config.toml
model = "contrastive audio-text model"
dataset = "single notes of 20 synthesised instruments"
time_shift_ms = 50
input = "log_mel"
encoder_stem = "deep"
text_encoder_fused_qkv = true
text_encoder_inner_norm = false
text_encoder_positions = "learned"
optimizer = "adamw"
lr = 0.00092
eps = 1e-08
ema_decay = 0.995
Rows from block 14 of the audio encoder of a small contrastive audio-text model, named by matrix and row number. Rows with one number belong to one channel. Each number is 128 + 24 x the weight over its row's rms, rounded and kept within 0 to 255. All counts start at 0. Numbers have three digits each.
After each channel's rows are labels from the 100 clips, of 14976, where the channel reaches its highest value: "responds to" is what is common among them. Only what is clearly more common there than usual is listed. The data: single notes of 20 synthesised instruments.
# convs1: grouped (26 groups) 3x3 conv, stride 2 (encoder.blocks.14.convs.1.weight, 416x16x3x3), inputs within the group 0-15, a 3x3 kernel for each
# convs2: expand pointwise conv (encoder.blocks.14.convs.2.weight, 416x416x1x1, transposed), outputs 0-138

convs1.102:149136129155135153093129107075076106099098158100113141125139124129112112131121122103133127104086124115096133099106111088105125157185166116118103151145132126138159108120138103134111146146111146141146159122147144126124146193173096145108098126104081111143100110123134122150127117121095121098162183113155093094132091116133104100148125155152155171093136182132150125150095135113145148090090122126112114117107116103085111100125147133117159
convs2.102:141101150153127125175097123149167078166153110130137145103155147108107160101137097125097141128116156106101090144120085130142113142170124075164151095114159147108108137109146142131144099128103153110131085144143125146118178119101108162135099123091090143166125109115146133157124150153114095120161142093112131101106125144148141154116134162094101130122157172142105145162120099095129200115153124124091149143122104126131145107
responds to: decaying tone; harpsichord-like; plucked string-like

convs1.237:176111156129152109117099141160157145116120121158158150132095169102126166059088136164135125145114150131147170146117103123124164136073114099106092114135165118135118162127153128126130144103133109124163137149123101111102123111132142113138110113111148146140116143110140153113171143148121134124139105120184121177161105135126126100092165168106162125139148118172155169096141110082103114172129168115149148123143159138140136147128122098096098
convs2.237:105098105133126116176094114133104119115189168121118086079105118111138104143109136152166166120140128111098107113131133140184156132112122126096147122097129126142112121112128163153138095114149143069185107150111138103159124138106095117115074173141115142115146118105150136139093121119090163090136172157101125132137124148147152112110097118112100130103093079110068106100128108120091113125107158150105143165100136129161144125
responds to: mains hum; short note; octave 2

convs1.40:084091118111076117124123079130108092113126114146129100132094084125113119107157170113110122084118124093116150156087114127151160117095131123147094144145138136112117148129128107108100125129092111159138132091076166156112119145160093112081117108102115141103137145140125166150108137118112130154101104112142114125164123153138125132130141125151168127117093105140126096117140106085092138112078095136207170137132112102109140092139133139155125
convs2.40:123089145101179129124129116136159124162088110126154145131124117125084157148162072141146123138127105129152145148122105107123199146139183146127120112129129077096112099194123125144179122109165116090130141125154139127136135107152106099153126131126134124128115150131116107170127113119104186096107100090137108128118151155099131088138134127138148114153097115126209092122116096108118177143131158134142102133116122139153126143
responds to: mains hum; thin (high-pass)

convs1.51:121123127124128158110084117103145119149109096087100092074108079131125076145159136099097091119138155161139128092070085129102096113121105111117128098131129116152144118150093104111116150153164122111078120103132140142117134099099152135116125137094158131135172161151171185192103105106146136132126139106132119113116139160119128136133110116145112164130082086123149127121101140113153109116166142103154105097141141134129120139112153102117138
convs2.51:132135116109118138140163101126094133148108121105098109072143101145108130164117146152166118156162137111150127107140104167122083164101110140125159160171099096134151134153162104156102155161101161114159134125199095146109101122119126131177120131117117083105115137124168109095130127130130121119128145164133154137148146125128118074095136153124145137152070116110160142099142134119124107131105139176171181157149149139157144106
responds to: B; octave 2; note: B2; slow attack

convs1.150:085111108108106135135115125119140136146122146102128123108166146147150152156150154128095148091109109122148158103115117132147131086088082064115110106150116148172135140130130092113100128130137083096089123138088116127137154133161141167129113113131148162143135121168140138156144124140152130145115171170088140090141146098107114131091123101118142139137157155102092085107096114132123118065080104100133108103112148117101109128141170142163158
convs2.150:112129118175103090127098130128143140137121114105153116144149111133145137166103099095128129118100127145118120109132121165106119134148071143108117117094141152136098099122084155151096154155134173101087102134133169104125131130075110162147125124141137110109116147150130164117080150146146129099131128173126138135130111135124114071136149123123151126125146152117116106113125122133124144092106199102124174104138128118137137161
responds to: G; octave 3; note: G3; E

convs1.229:126091148133120142093094127092073089139123150099123141142139141130154123077107115107083090144154107119132123120100124124088087098105117135186141128118097175185146098104085126159142106113120107096113126132157133125125121116092116095127078091103152132150141130152114133109135099143084130106113148115117099088116122135096120121116097085129160128126106125101110141082128095121143120054120104089127134135143133148142128151124139144132146
convs2.229:146141171174122113090089093092149146131148095126140137152139094145133135121077155113164126106167193115119084107099116123094088134151100104078131149123088150148157147084132151162120131100108143160096129131152126107141125148112123120126154134141106077129129108130100107112110099141097109132114104140092122106159152128100108157156144099104115082128123141143109097153117089108130110113117107139142155132104124139137134156
responds to: marimba-like; vibraphone-like

convs1.321:119152167139129124153125121116108117090103103117138157104111097119146160145157148133123109128117119148164170080084072156159118108116123130167153100085075140151126111120151139119149144143117130170160131134103145133133163172169147154127161159165127149171133142115110124130129160129084108089165144136152115129103071092133143135094138115139116109126119131135123123178149136128093077140175130098095141122133164152125138123147159135148114
convs2.321:097089156155135124163106145152142158121149129126141119159153135114141082126163095129140154127134088092123099161123146159131165141130117149123136110141097102160066115149093145136135094095114096129145104141097145102131107137130147127139160123147112153105123144155148148117092153156150144076148149189151142111150130133150171135121180095099113148117136106116148140159102122116128120121123130107138164109147181081149134159
responds to: octave 6; short note; F#; note: F#6

convs1.392:197190170163126145139142155126123151133112146116131120178181153126127114123103123090138153139114152119108129106121134149123142129174139166168149138148158102102132123147137108126111127126131121120159088134105094105103111135137121116151136104105108089082132147128119117090093121100105114098133116092115163167082113162089118102140113122142104122110161153100087108099134141123077104146156157099123147115090098107109101157124144121115098
convs2.392:158109126179135154127159114133094137123142097101147134140093140161119196124114143125127111084144153135113100104142096125097111141128122131117136143134118142102142162106129120112126135161109085121113124121104105192113164115166141107116111123127133202134125166132149127127148130120133108114086127110137158145126152092113159107114128124099182124139113141132132153196133095111102130146121127185124104159161111118137125104
responds to: horn-like; trumpet-like

convs1.27:159144143126111100122076120154119152123164129134162127161164169132142109102128102146135138128151138114115149147120143137149165122127117157174172133146123108126119169192161115107124088095126095099133126124119107100096098143091151114121085072071085093113131154147122163095185155168142161119121090085111108150103108125130131087150116134136151128117134138148131144109128153130132120132128103111140082150139105167137131119134130140105150
convs2.27:111086102145104126101162152084101135137101106136089113137118139159145163126162135122134137126088129107124148107151137123125128138105104132150087102129146131115114165131122122152111153124152097120122117141096106151132163105137130139139105169093131199111128144109201123102106121131155131145096123106135117130118116106150161115106108142125156140144113129094082157137157142128118112152160132129136136137163141144095100128
responds to: horn-like; organ-like

convs1.121:115128127124097101168144140142155152132125117113121126113111136147171111155152128104113121133149165104132121142111122129148128105121130100128093163138175146130131154149140124134114153139138127129143109143092154146100099122113166134147117128138191141180078099072146134167144135149140143119135115148195187173085154080149133189133103106116128109161164158162167141106107115128095122124097133135115135104094121132159162099133116120108126
convs2.121:117082098133141138137150114081110148086135127130144092096108128146077120138125127121118082105107105119092106112133136119149154115098100149115126167149133129133164131074162118131110105144090152114196098095153104119126130106126117165091109169148131132124105140111128086127106112115096209141122164148150184088085130139104144106094129118165133104097088112122121137131116098125118106160097120127127110118144122123122130118
responds to: short note; D#; note: D#4

convs1.222:119138127087156100106178145112129136109125122081107157120140114090148097156188177122110105136134135172159133082096072150149140107116080120153135092136142102141120136104090147133095112085087133110113101147130139161115120147106105099127106126132134114096128096151127108123123094108123089098081085092096145162144161134100117096108143131096111136119143148108132150155116122162111139130179145103134145156117118140132161152132118135135113
convs2.222:111104150178131163095081176140147163107160126125153147121121113161115173147102141157110124141133187141114119154072160144130141129102178112098119109128099171161152136117101152123143133094135098149080131148129155137123122099113154125141146124128109096148135145169111170114089152180144107140096127114165132120149160122113138169152147154082104137133181153119120119132165113123151158127081162096173161144098141126126134157
responds to: octave 6; marimba-like; F

convs1.379:106121118112141147141149155100124118106134116121139178123115114168134151120171119115115119147149104114127148099121154102120158149148143166171151148111166072097096171109132085114089166141141121154130148123140082114081128111104141126101159152165126123152123143121082147159159162160141157167164173169129120116149102130119110121111147127147110155110164145141154149163140166142108128128146128122118093076083091130115128157151134132109104
convs2.379:102146097159109119131103122134134109138150121100149148111151130140151122146121086161131100164089135116118155141127196152120114137151116120156182146158164161144125105141140115160106130118102195134122134111079100121091125117161153172117139134123104137140150102160119157139132107099121117182167122174080117092110098151142153162131150125128169145161175140105112132168153115125146145135116138127144120111139087104118165166
responds to: octave 6; D; note: D6; flute-like

convs1.65:114118118082094091130161175201186144133153122139145144170193156096143118119136076124164128145159160140150155125095127134125129112114117120134114100127111124081114109115127158131143104097128134097141140160182124120124123135125160140147095107109119095155127137170117133142119147120127133104107112093180146146162105104093095090143126136154111158116137139121134122152119168107105108142123169123146159078105114124124127106127129138135094
convs2.65:144108096135137133110104103119120153111154139128093145153142125115144111163106119139171173141083135077124128131071129160146165165156117166129147128175145116190107129133177147143113106152180186151139085134118144100138104142138136157137153128140170114095129154116117172113091144133135127153184153165113137137148099108115152127089113117131142115122124120128101140164111057101142116141126123131171151149151145097131184109
responds to: octave 6; short note; G; note: G5

convs1.115:162168135112132139129143125149142089124146109171126108164139170120155174138160143144189150171138157160199166104114117130125119119142098148123125127157111133147162151174160145165134164180122122139130144121177141129183136163130088100148115128124130134156116105090131133087101138122126144117143115140153106137133114126135141137148158154106092137150151124170169098147149136158157126114161111111114098107129122125162098119112109110105146
convs2.115:092078081129116143144090128118129105120147109129146104127130123140089157144139134211140099187117151120091180166112137126128137119091157128131139141123107131115108139123123126127128127102122119098136119128099101122095133092066151123119101114116110111166142136089124119142128096125118145123090166118159122116120109194110139126121098179107097144143110153111106147138194100102095142084104132134134121133096143148137148149
responds to: decaying tone; marimba-like; thin (high-pass)

convs1.364:131124151133130093097133133079093134158130162129149130140159114104118106136142106159155133177144133142126143148116148143126114139128142098122114110138142163112133100088095177179166136119109101074081086093119148133131109091113117119119127125100101092110183172167139142109138105106108127118126117132106097087154130136129107136145122134118137126080097090140088144083112119157162175119111150116113137088114121117122122085104081117148143
convs2.364:136107155152130079125151065125130151118104130123159106132104106111153153116158142127156126098222163135123124092153147167177111104053134126105114162130090122118183095091077132142099144123129152159106189076199165107120107172109147113141097164165123113107133131098127110132118123120123162092115122160163126162156130091115147086119112128137133069137078125106106097124134154145142111113124110155115156106149137118108103137
responds to: octave 2; A; note: A2; note: G#2

convs1.42:110071115158088091154121094095103111116133123118155161085125162089128157141141152100114145093153147132118131155133124151133099147112113129105117145117100181163125156104062127131099127118090096098061153142117118151120149129150127156149137135137122147103171159147099146144147094129139112129133110107115093100149118120145113081147104095124126138138098102110102089092129106150112138089145101115139154147137170137114115093116111118095113
convs2.42:099093109156152107103106111117164130136095073133132117072123146138073139157092140171107110152115117134133156084136133134144177103120118121113110117146120162120103165164167114079145123122146139115113160164139136158133142092135159123160182116115105116147115131109106122162150100113112145101128107143105133146144096157110162117121107152126101103131110158131124130162157165140124098113132160120133109097102143181150106104
responds to: square lead

convs1.248:108113092090094084084103103106146153120126124105106078128081115112165094164126126107099094103125151130115141122119098099110119137114108120103123124139109146176135100148102108083110097136111107118133104162127134173153133117122131154111150119131113155134128120155149120113108100127111137113181172179146118095119159139093127145128115109098122111123153168114127142105108153100128133145129097062122078155118181159147154148147144149140148
convs2.248:127121140102140139107078120144103096134111103129164133164152113108125112079139158102126118111130149147092084120098113114125148092112109109159112133093126143148123126118092113122116122106115104115106130136121108093131109108138115107121132160116130105118100142106095122143114089103092191100143158104126105090106133103089118066129127117130134143121115119112151049133085119121124108129160134074101089106095140133143119114
responds to: mains hum

convs1.280:101119079109099152114129140125139107145132118130122143109101124127089081132078109172144111127140130172164136108118101119130135154156133150114135170167165152136139092113101083105069126112122106124126151178131094127145129107123149133139158112127182161136143119114137144170144125141139139121129130146095082126144134133134145142130080099114133158176148165106147114106111118132135093135142157184144138165134158113113103129132111179177159
convs2.280:134193174118116116102106139113132177081115128109111138141101127137100142083139125124147180116135146099128127140106080112127109157093136119118125152139109101110153112099099147162123119119135129173155156111147127126162151121107113116145144155116078134117088162139141159128111163202129131111104069071156153075182143127094118123140129108166058097137101140119124131136126110153109125148152088124176126091131173084103098144
responds to: short note; F#; note: F#5; octave 2

convs1.405:100110129138119157121112143146109142146150122130165168145157164130124128120089100088134101105123142158141126125062103145157174131102138141152128113134120136114159091110101092103098120117108111102143103106111075120105103075095115089156117142154072143146102095117123179140125147130103146135161104125108151131134142153140126144065067099141136155151149109102100089107099118144143111099103117144124111145132101158156134103132144126122138
convs2.405:175137113139152110141141124112121120124183152123148137173158117133091109140116134130117081112141145132150129131149131126146103124176153087098156111138093150098142102160173132145116173101077152128114125132109123149105104119114137109109116153081117113147099134113138122151088076143134170114118082139121115137142183184144119171139110151119105126127159138131145120110143135121123149156114115158143149120119117127129172152
responds to: octave 3; short note; D#; note: D#3

convs1.400:129111162122146116150094098145120152069084115152148111141140142156135123154123135169140150105115137161141178177101136162104102167091141100094104142143117090118142127132125159145107145099133128101131120126150109123114150124141168111157128150153155127160106095155111096151129174151163150115097073110119118112123110150096105132169155132152114105144095116107107094116132137094127134097133117123149133129143152149168184111107128181156155
convs2.400:145145074113095130148095084140096146109141073111151158094114104151119101124114127109129093140106108105090129118110123137115140125154145131150131130117129105161119134093180129170149085115106199101179115130166104087132129133136132113098082170110115127125126104149135105136074111112139162114076180074181146118090103160108117105139124143153115114093123145143149114150122080064127117148109109130106131087125141137122135080
responds to: decaying tone; octave 2; bass guitar-like

convs1.138:132096142152098117147144108117125100109147110134131092098069093097110110185185172126124142111117154103141114156120132140109096141099109149146106112116121137149127113135099139157114103124101091103126170147154103116101167157183111113086091139129145125139109094122145113123137128134133115116174127143069087116112141129115126118089133109095124148134140133077107071161132125135126107124132093137116123155140163114141149105100109178164134
convs2.138:139128137152127180109120147180139101113098086120146137124127123117117132105130141114112083143100162119139118088112102138071104109174145117154113124093184157150081120138119111105110145111078118097113128112104115109099132134100112104095175114083117088142116115127116078111088087142108096072164110120137117109097127142142105155131136155118101121090117125151106147144099143104132156108176117146127122159120121155168117092
responds to: octave 3; C#; note: C#4; note: A3

convs1.19:148138152137144122149090106140134140083126137103141138116120109105119117105099131086089151135144146143138162141090127113148094116088133155136081161146091143152120093105077128119119093127087108087092109097124144107114113138104141088163113161124141185153143098084160192157116116123098122142116149119149156135120113133132156126149121170094171114133107183138123138129102092138149168136104107143165099130104110115126111139151132127122101
convs2.19:090130090114159103150135083110129121108167132105128149158106109133117132147137097129108130110080097114083115147122149119151195121135182110122131116134147109132142109140107115141132083133151131150099142169139112115130110128165081121148087164064111140138153137129131114182112084131162247094138149102126112105125120136145119090131131110112124140117145143132120113138115102070122150149091112121097101106104145133140124152
responds to: mains hum

convs1.124:128125106089121106132143119114128132148118095077122065119154135148127165153141158081108106142105112111111127133129124127121121117124149120116122151150130139135097125090092151137099099103101123133165147142180125142139145128131116120147167145113151116113112089130126113121153106119094087099141144117094125097112104143156126106085105094162158141099136160142160095153139135123120090160168183181129119180131183149102126177114142123086110
convs2.124:126123132106153090128159119071115155128089153117149110134093125133105119088159122111090129104127129104047078113146154108131127135151183108144088099132115132119089114127092129109149126116127151152119144156198127082111143128105106079100115186108110137135080106130106108142114117115153117089115104108107095105115121127123096142130161134109162096097142139184085121112098139140112177149143122108101151131084128173159125131
responds to: mains hum

convs1.77:139140097116126149135142146190190176118120158130093119125144156140124133111130109147138159137143138156148124078075098108144161111141114133132148113132122124132104142114095121135095135149110158129140102095109132132113118097099126091101101071092138108150124150183152177163096126102147135081097141102161165141106103136144130102134108116122136153140114135159115123151147143154172128169134111085114142082090128124157132162123113146107119
convs2.77:106101148141126150106135135137128146106156140118129114110153135118142139160115155110125191138133125110121130115111138160169143135098131162106139125157138127131110155126150139167122120130168170187132118145148158135149120075143151171176149159156130178102106137140104173115073116167183173142202112163115185123176136155080174134099113116139152140102113107152127120152154123130162128134135143103184129142148134114113161139
responds to: octave 6; short note; F#; note: F#6

convs1.175:114101127111141115120147124120139124182134136187169186154126113147165145140147148126119148117134128163138131108146120107102118118144134100140121123083110116104090105077122143142129160160146116132098116097116112128114163171120111149100100119144152146152125117135105131146068080100118131098099084092108082082109098115134104134134116103120088127143124121094140137156132138092103122108143152104120115178151127095112092106104108097086094
convs2.175:133134121183169135103112109125135139086135109093119152113128117132144165140086130103132125093193169120121096092144172136120098118119117117103125163160106143110146138127100142137114153124066151136103184133119127133099127158134143131167132120137125133116139103150119143114125149126131116135109103180100156123163154139125121163129148133116142132137165113106105135192096086104154127144125131174159175136146096124118122112
responds to: octave 6; short note; clarinet-like; instrument: square lead

convs1.300:133116087135141112094138127124146155120114099136121155097111126149140144159161157094130120143147112168129152150135111134142156116164153179158162119126111152117108136154135113135120107125093155121115102138115142126094115137150115127116138169136182149147117127138118104104153144131129125138140094095143143103157125141169153142133156147118165172131162144180193189139156150096082113116125089103113076082078095149136108125141113149157124
convs2.300:098118145110117113149128118095132144125157142125115131106131143159115110154145108159156178140133164097125145143112139142198117136133131111182118127134120098149156208122148129147118136104132143111130093112149113175138172106114144132106093128138110116115140145080160136095138133141099097125162127160177153144139094160119148155137145152118131138118115117147099092102149149095103168122124129095132160147128144153148150121
responds to: horn-like; slow attack

convs1.329:146127118097111119083095083180159176177155115134133119085079097122112138099117119087101116154106142074109082108117095121123131106131093136139161109133109151104143138156136108112126133115136152143131127136150147114108138158118150162173151134128171193165159138156138107150151112146134151151158155140158124101117147098113087126116153122152157162161152160116149108132106142135114126151113117133131119116124109161141127170164112132143103
convs2.329:160155126172115129116131110127114147077094108086125123126076094130196152151127106146131145107188120129124146108121096091118086162114153132115111140149149089137124146118117155188111122132108167196077127108143133131142139203148148138168111142158068127133136158162133096122127136151135116134089098131134097105160129135074122143127139132150174147105119116144108145105119108150141118118134143096137204126138115120117122049
responds to: G; short note; octave 3; note: G3

convs1.44:103120161130105135075092152158165140114123105160123128162177171147153147140114118173142147129122096123091072140096158145112124128114140143134163103105148123153137133139146138101100151109127196181154130095153100111120122113106114141145152148131142110144083077118107111124114144114128135120121172160138137125094115105077095126108075094104147112129091107133152104096096136112135106160113130144097134137116130152149166128137102131134146
convs2.44:140121142165105105160160098146124161125191190122105137127144104149127136146154137122158105112128106134123159169151129136107160145129169143153111136073073060130098128137124137149100130134144161145089100092148104107154162115101119132107126156171100140144153130117174122131131131119154159142151153137159112120138109154150143120134105122137138166112159114148100140165141149114116152134129105119117082115130156118147145171
responds to: short note; E; B

convs1.307:189138161141135133161106111114126148102094130123151143135101106139122084133142130180140168093120114133113126089123086113148136111124094148150179126137128150124146117137117124107142150109160126150140136140120091070080126104139166153166109068090144125167149110154133127113163164181113154164098075112133105127106125142109111141125112131173145159115106147144129124159134128079104115136126138111134126140115143152137129171135179123108121
convs2.307:110179089079073133120111122075116127110063165144130113142107134158170113123147166139092109176183154148152138124117138116156158091149136124127082150138079109111177125132157147141156094115149125143122165096118144130107121148142141122158109127170120118111083147092148083130120131138179121182134127128140088116129092143145148181120128119116167108156144143125125134145129137101116116143136111111133123150113118115137128116
responds to: horn-like; sine tone

convs1.397:176152121102136098135147094115145158091132147123139099134121140113112137148103106100100111086114130097138110083110089120138132170181168123146129153156112121103132144118135134139157160152158156163158134136122095096112156135148116110119089081089087090101103115090103130134114136098105098109108136136159153138123125143154117155162149156157126133110107096110102087163149153130159161128116105133126140114153169108107095149164146135168167
convs2.397:117134105161141149123150128182092160107107120126092160086087134138160123105144128106108106109134144115132088079151099092126110159140126165177151120091218136126090130116126107148068130217103122148094120116138129128117186136163144119128140154090152162137138158135141142102143123105155110124108109113194103125109094156146115147149150148128118113095100137111122110131115133161132171136156150135118136123177183137103131090
responds to: short note; octave 5; electric piano-like

convs1.79:150127121092115093143127116144150128086134108114155099163181176113105112144150141104164113128146127106137105126110116131100101109102150117110089122154128137159151099117120104132114145094105130108146119149148137119135100094112118151135117126127088150128151161147080131104116084107149130122164144138150196143102153144149202134102162147091153105136177149112112122161126152141083137159118154103140123166172160122101141124145114127118168
convs2.79:142121111104151127112094144130140134173124163153100166123125119124088094107141138103122172129089088090183121128105131089152152110108097113124129106146128120144133138187142145106154076119172098116142102110108136164125169114111099131117141100096175148110135139100064151142225132101112117118142157089122130105122111116126117144106131110105110134158090127131133135089109108122091150135148124129105135079124160127104139088
responds to: octave 6; D#; note: D#6; note: C#6

convs1.186:145135109132168124184149159136138130108107143142161148113079102105105132117080126098131150118137091149135133100110136100156164126117127165100113129133130118156122174126100166147121163141125129107124116125087174160111152128133139150138095130144104089120140126122173175168187142087150166121180151133111121113119076131104107125089125114135111114122086146122115153109139157147127116175121093156123123166160103125113124133126124093144089
convs2.186:144094130117118143116129111146124125148150124117117112110165130148084144135122138200160147181137134116153184157122112130145201107138103122136140136120119112122110141190156130121130131137149113091148173139100125177134145122113155137155128125126151130118163147093116135162156117097135148152152131115107140117119123092127141136113121151137091148203122180138126129096176121110114149124146188128136128127129140134143124096
responds to: square lead

convs1.21:176130140122136097123125128114115141110113151129152115140132179127138133113141119184138125112128164144163171128122110138125136126131122137117096125095077074088076134194175137111157163145161102133139131148153094134078160169186145116136123112119124095098150108108098114093125137120103103133095110128132145142133127118141129155175155177132123157108142150146131145128140148116138175110124135128127096140125153132166132142144154140147192
convs2.21:139134118189154164107132097103128125154117112111141154111130150163110128107118175127152093117128149113092107149102130163120135132102113093139107114115102148131137165149104118107112149101141095105094115106104120180151129110127140137142154145126126133126087126128147087120116141111139138111132139095148128080100136117121176121118123122119129138121090134111115143187105099099114141113119138168139115120131113100135130109
responds to: short note; organ-like

convs1.85:098090115146134135160131173125091109155117105121146080088121140086133086146155153091097078111139147096098093146129093134110138138123120160120155141159147161155114110141135109148172137130164097112120121106110129116114110090062106154137143130141161119118158126162138132143101141109077105075144128147075121112128126126127111122093127088150129133162123108126126125110133117148188163119134134123119132149110115178128170148119115158145122
convs2.85:144179171111116162115122120134107106130151095140137157105146140107121128110111194121088153138156177152109137140141159126136135091136145081089113124138127085135171125112198128149132121104096121124097205093093106089134143140123119116153106146080158149114083171162140127169105077123142152140158144108134158115126141140128109187135132122120109129124153132143140117175117149111119169144134146129114118128123103125125117149
responds to: square lead; note: C#4; note: D6

convs1.292:093113099162156139122097104116150129077115117163131150101138086098124139120123102130095105133122136145102143097133109077077112100107134080092128069116110128143141187158160156129115142172170155139174127147154151131103146124100139141114122094083141136131111106136153147142137138126124097136156148106080080097135139134087131104140090147141121124121145159129141121149102113135146139121154131130143118160135130132119105178173173106123127
convs2.292:185123119156119142127177129143102139110141121118131141124108103148131161119175164092141104121132154132129104104125134113151129118177136116160184130140115105136126114138174102141106120149113198156135089078171139107101141147155161157150120142120129177127117134157123148107139106123150109127121098166139125131148138095151139133095087108142166151125121135119100148149093149131128120142144129165140161103107169128133114118
responds to: short note; octave 3; G#; octave 2

convs1.239:122097149124104098111180141122128139085124110135127119134165152116132125126169143126112105070137144151134120106149133154173123082115131148116145122140149108150128081079123097119155143172159105114074129110168133153135126142127133121140157152161104081112127133147133106123122084095139118163165169165092100127125121126148133111149158170126119114126094131093106113108103117128138143104073095151176147144148114083095122092128102121155126
convs2.239:145084117098173128140169148095151151112149117142121135111137087146110132113177130120120089130113143174128128140152185098146147081131174111143147143181138125085152151114175093144096170131142136102139202140116124122109140149139154109128112169090168129140094147145171149156115098112153158125110114087159107184099131106169152146104088143127157112132148127090145129156130194157140124137142110154138108128122128111130144133
responds to: octave 2; short note; A; note: A2

convs1.4:109118091103093089130092125111127123114121127080104117117131156133170125157130129089133083116143098125112084125130117151132143117115112137121096135155166147127129110174153137117146081104079097117115126123116144164158091098076132150124137121102130148099136150140105124147138088126101143133121121128125084160121130138160160197127092098093099081140129142157098125125117121139159145118129103133089143160176181108087106119145143106106122
convs2.4:122145138109112120150084112144131105135151104121130132131123137131123083158123115159111081147102141093117130132124088090088132141113097100136124113117198141113132125136162118093108118123115127138126093136115077111119154096138142132105130139110079116177129139123144091128110153123143098097124126097141102140122118135132100133140108154118106080130140155143162120100149101104142166144128147118110097156111104115141156080
responds to: decaying tone; octave 5; harpsichord-like; instrument: plucked string-like

convs1.161:118088118113155148092119147124114128119117095082126144123130170129136147102168170114102138139137101097100083169111117126121134152115135165146125151112112131129125124093088113113086137132163111101078146105108150162097159134073151153123149118118152089108096123120111103150099123113131097140143154144114120154058146120124161185105138125141120148148147110143128117101135124112092162121133152112141178068097102106104115136121120163113108
convs2.161:124127121110139097136115141118162118121107142103136159128119118132112143109141149125132158153138137123105116134139132087127185153103162124165130092090132145107138106055116135135117085151124129172110095130127099080114164093164147117127139142134102145125094171119129110128121097118161171124100117106137134112123120192112097084111132165127138117153137191133125098140167150144098161108125132114103106153140160113084143137
responds to: mains hum

convs1.63:137142123103119117135149132085078085129158140098128106181191202076064052196201173124128106131135112126121104111113132101113138124132109167152177118151120120124154149159137150126117132148168146126134136145141136140136133119103126109103134150125146143163115109121161134144139153152117122117142133149152117148135128168143099120129132119127130112110148139112139114145134152101117114146135128162126162144135148110123119136100129133103117
convs2.63:151111180133133121127154151139124143103099132097133098090135125141049143122141111140149172131117104114131141115162054130089142144110124144141115158101123106161079151140161149130098124154176129152163109127230130133167144079135140148131154151147113159122116117167136152120107115178144139076115135140146135132163142121097092122121105133158120136115122115150135140148134135155071121123140124133137100127145142123108121118
responds to: short note; B; note: B2; pitch class: F#

convs1.60:152146152136121149103142151129093072141156142119131127147107134138144126098098123138139142114093117092106118102157152144128115119084099151154171085095094122166154147154094125119087129118138094144109097145128115085102164175136113118091108107140140144170133150127158171159148152105127165107151136143163133152137128129149117134149159156088128112129098136092152130081102095129138168091128144089109086138169132151156165124114146125107131
convs2.60:139119135160148141132129137121108186155114159133114125109104094171146112161097114124121111127097133142128121097131171159086121136152095143135122106103101137150125163113099079133088135106128152094153119166164107142152117142104131121089119133136150103145133161132065137083147087102124129122111112144117165141107147099116105106136135107207169188117130111111136112148118087156116105132121121095143068098118075149116100158
responds to: B; octave 5; note: B5

convs1.149:126149086106145118107095116106132137143135140105136118139156147123114119110135094111094102101099087094113070143177130126166122148180135182188184120144169108103142149134157149112119144150143153124151125151100147154096100094133103133143125098130122162152095148133108125101087109110115101086104095071119115151085119130103109137118155144138128152154159133146148102102148106120110112117156142133122110128148143156167159102130142144135125
convs2.149:139126145172142173119117108101102130164149133148149134098140163159098166106105190161138113126131131161150128154110111113128104117150134122137133127132118142135149152143119095144129160159105120137137118111111118194129145087082174118098117101130118113108145112115126111117195153118099057127134137098072139101128135129117135109110116107117146156156095160130082118191169092094094129095127132149122113149120114145151151139
responds to: square lead; octave 6; instrument: organ-like

convs1.328:115154105099127124102142112084131110118170159130124121098134102094098111076091098113106098122151096114122119124080106129101126106122102127142135110119113109135145084116146097113121080116116124165149135138110146129127108088103142122106134115118105131112080111069130129110121117110106101086143120127074096087094153105064074057129162122079115100111125094116130111133123152115147154117104110129142149137120129130152124116117142137156106
convs2.328:090121075125154124131125114124147097155119130157170092138150119085091101130143094104124093117084102128108131128086125132154185116098137081148122090115105159107104086160132119144145121072147136074081125153141146140156140096130086084076104132116114111111142133099102112139115090139128143115148138084081111128103156118126096119133145151156088138117132115156130124152113091088127157155121136090139046143106110149137099088
responds to: mains hum; vibraphone-like